Weights of a small sound classifier: num experts 8.
Rows from block 8, named by matrix and row number. Rows with one number belong to one attention dimension. Each number is 128 + 24 x the weight over its row's rms, rounded and kept within 0 to 255. All counts start at 0. After the name is the row's rms in percent of the matrix's.
# q: attention query (model.blocks.8.attn.q.weight, 384x384), inputs 0-127
# k: attention key (model.blocks.8.attn.k.weight, 384x384), inputs 0-127
q.67 133 [125 149 104 116 126 127  93 122 138 163 111 120 107 175 108 128 117  99 143  90 168 109 125 137 124 158 114 107 100 106 112 127 130 178 148 163 172 120 101 109 173 142 110 170 158 103 157  93 135 148 133 186 118 162  87 110 131 137 146 117 146 147 165 138 130 123 191  85 147 143 132 127 136 158  93 155 124 141 122  65 150  95 138 132 159 147 124 109 145 125 150 138  88 157  75 121 132 135 118 112 111 151 185  99 131 127 159 133 128 138 152 106 123 120 144 148 111 103 126 135 124 102 132 179  94 152 119 182]
k.67 129 [113 145 126 136 129 126 108 119 101 147 111 103 142 158 119 155 122 138 168 126 110  95 146 158 119 139  89  99  82 108  87 114 130 119 104 161 143 117  96 142 179 136 113 138 139 142 144 117 132 150 125 197 137 147 102  85 124 148 166  96 157 141 135 164 104 113 181  74 131 151 139  92 138 183  93 154 152 157 141 107 121  68 142 198 136 117 111 105 116 112 135 141 122 151  82 133 121 133  97 119 137 168 144 127 158 102 129 119 153 142 160  88 137 115 149 130 162 105 109 142 101  86 135 147  99 159 125 171]
q.68 121 [ 97 143 110 128 118 138 136 101 116 141  78  92 133 120 113 166 113 136 112 154 123  90 146 108 125 147 143 104  99 145 128 104 128 109 160 137 123 105  88 113 190 116 130 123 128 125  98 118 137 155 103 149 158 147 146  94 136 136 135 118 180 159 147 147 117 103 116 110 140 152 169  82 126 173 123 156 148 175 101 134 115  86 163 186 125  87  85  72 120 103 134 137 149 143 143 150  99 143 106 147 125 116 145 117 156 117 148 138 112 131 138 100 131 172 129 136 135 124 148 150 109 140 126 122 137 117 115 155]
k.68 117 [102 115 157 184 138 125 175 133 120 132 122 129 138  74 123 129 141 150 110 106 131 115 160 114 129 146 140 145 119 137 110  98 140 139 139 158 127 133 113 116 138  96 137 108  95 146 141 130 102 148  99 137 138 160 144 102 125 127 130 159 156 138  95 112 140 111 108 108 138 128 143  98 122 147 137 130 168 115 149 147 148 143 117 106 112 139 102  97 120 158 113 103 130 125 132 140 123 161  96 137 139 108  87 167 157 107 148 123 142  83  83 126 144 135 128 119 111  83 131 127 117 138 105 141 154 154  85 140]
q.69 147 [ 85 106 143 139 131 147 160 127 146 111 125 112  87 112 135 132 111 121 158 165 169 149 131 133 112 115 122 178  84 115 119 168 111 149  90 111 112 131 165 166  90 106 115 123 157 167 117 141  89 115 152 133  85 104 157 144  93 120 136 128 121  98  71 132 141 155 108 152 151  90 140 155 107 111 138 122 112 127 129 123 108 171  87 139 117 109 155 159 123 171 110 131 157 134 125 101 150 167 168 167 165 111 116 160 117 120 126 102 152 146 112 169 123 106 146 124 118 140 128 144 141 142  99  91 115 170 115  97]
k.69 150 [148 169 109 113 122 112 121 132 158 127  92 156 126 119 102 136  72 141 110 124 148 100 133 126 119 145 101 137 188 162 111  84 165 103 173 152 117  99  95  86 158 113 179 113  79 104 152 117 140 126 123 134 147 133 136 113 123 163  95 116 136 178 128 126  91 101 130 166 108 134 163 104 137 136 125 187 166 155 116 139 158 142 112  91 169 148 129  90  86 131 118 100 141 105 162 121 122 136 104 129 114  92 120  98 117  93 172 157 108  89 146 116 164 172 158 134 136 127 126 142 132 132 153 158 137 116 119 108]
q.70 094 [147 126 111 119 133 153 114 113 140 140 110 145 122 145 134 138 104  88  82 114 158 124 142 112  95 136 149 131 163 140 151 101 134 135 175 104 108 133 113 114 158 111 135  96 152 137 106 135 130 116 126 120 169 112 110 144 122 132  40 132 108 105 153 127 122 129 115 147 108  93 154 130 117  88 128 129  84 105  63 121 168 120 106  86 155 158 121 135 114 126 147 142 110 118 149  81 152 129 133 114 152  83 125 135 124 125 130 164  61 116 150 158 111 155 129 151 109 139 158 145 148 155 127 141 149 105 156  65]
k.70 140 [133 125 130 101  99 158  83 105 100 141 146 136 137 165 139 178 126 141 172 139 121  97 115 124 100 130 118  80 128 115  97 134 132 116  92 162 154 132 110 136 150 148 127 152 156 129 114  95 170 128 119 173 154  99 112 155 112 155 165 113 129 138 158 134 109 139 169 121 147 161 116  97 158 122 116 135 110 132 149 107 123  69 146 165 129 136 120 135 128  79 137 142 150 151 122 149 133  81 123  96 122 155 138  90 137 120 117 117 118 154 170 101 122 126 132 139 180 131 102 106 121  88 159 135  92 123 148 164]
q.71 167 [152 136 150 166 180  54 120 136 106  93 172 142 163 125 134 107 158 148 143 122 128 144 138 164 151 140 131 121 131 137 109  95 140  96  99 122 113 181 159 136 109 127 130 120  97 144 137 159 117 147  76 142 135 134 126 101 149 103 126 164 142 127  95 121 151  81 108 102 125 165  74 132 157 149 157 115 160 105 149 167 127 142 148 118 111 119  94 148 108 129 135 132 123 116 128 163 120  91  84 166 120 171 105 141 150 135  90 113 146  95 116 108 133  72  87 113 116 104 105 133 116  97 111 129 150 115 134 145]
k.71 190 [158 141 113 128 162  92 133 149 147 128 107 127 131  85 108  67 115 134  83 108 143 137 122 136 146 140 145 148 187 162 160 110 133 113 179 113  90 101 140 100 130 132 150 119 118 103 150 129  90 133 122  97 121 141 138 112 167 125  79 143 133 137 112 109 123 103 106 127 105  86 158 148 108 147 157 138 140 141 109 145 122 165 145  80 163 168 132 106 127 149 142 111 132  75 136 113 134 129 124 167 113 104 133 134 123 129 152 178 111 104  93 130 158 137 135 138  99 133 162 150 123 144 124 127 145 102 110  91]
q.72 109 [114 141 102 117 134 107 127 166 167 135  98  99 129 162 110 130 127 175 153 144 152 131  83 149 169  95 120 112  74 139 149 112 113 119 161 137 128 108 143 144 119 159 170 137 141 144 135 144 151 136 116  99 137  86 139  64 145 136 135 137 159 161  90 131 121  95 134 132 112 124 116 140 109 141 122 150 142 139 125 139  93 170 151 142 133  78 136 112 141 136 138  92 174 115 157 166 118 115 106 139  70 147 127 130 120 150 149 166 158 103 118 111 127 120 117 126 139 133 153 140 146 105 123 120 124 155 175  99]
k.72 127 [132 150 158 130 133 120 116 141 123 146 130 123 114 116 105 124  99 151 146 155 156 107 130 150 139  98 113 161 148 149 126  89 200 110 159 153 120 110 124 146 140  99 138  94 103 118 160 118 134 115 136 163 127  89 105 116 107 144 138 128 121 151 104 153 119 109 158 180 109 105 125 101 118 139 116 135 163 135 150 112 135 144 104 114 138 135 148 104  82 169 114 104 128 102 103 132 104 159  95  89 127 129 114 130 126  85 151 143 121  81  96 108 133 146 151 147 148 100 119 140 167 120 138 171 128 165 157 128]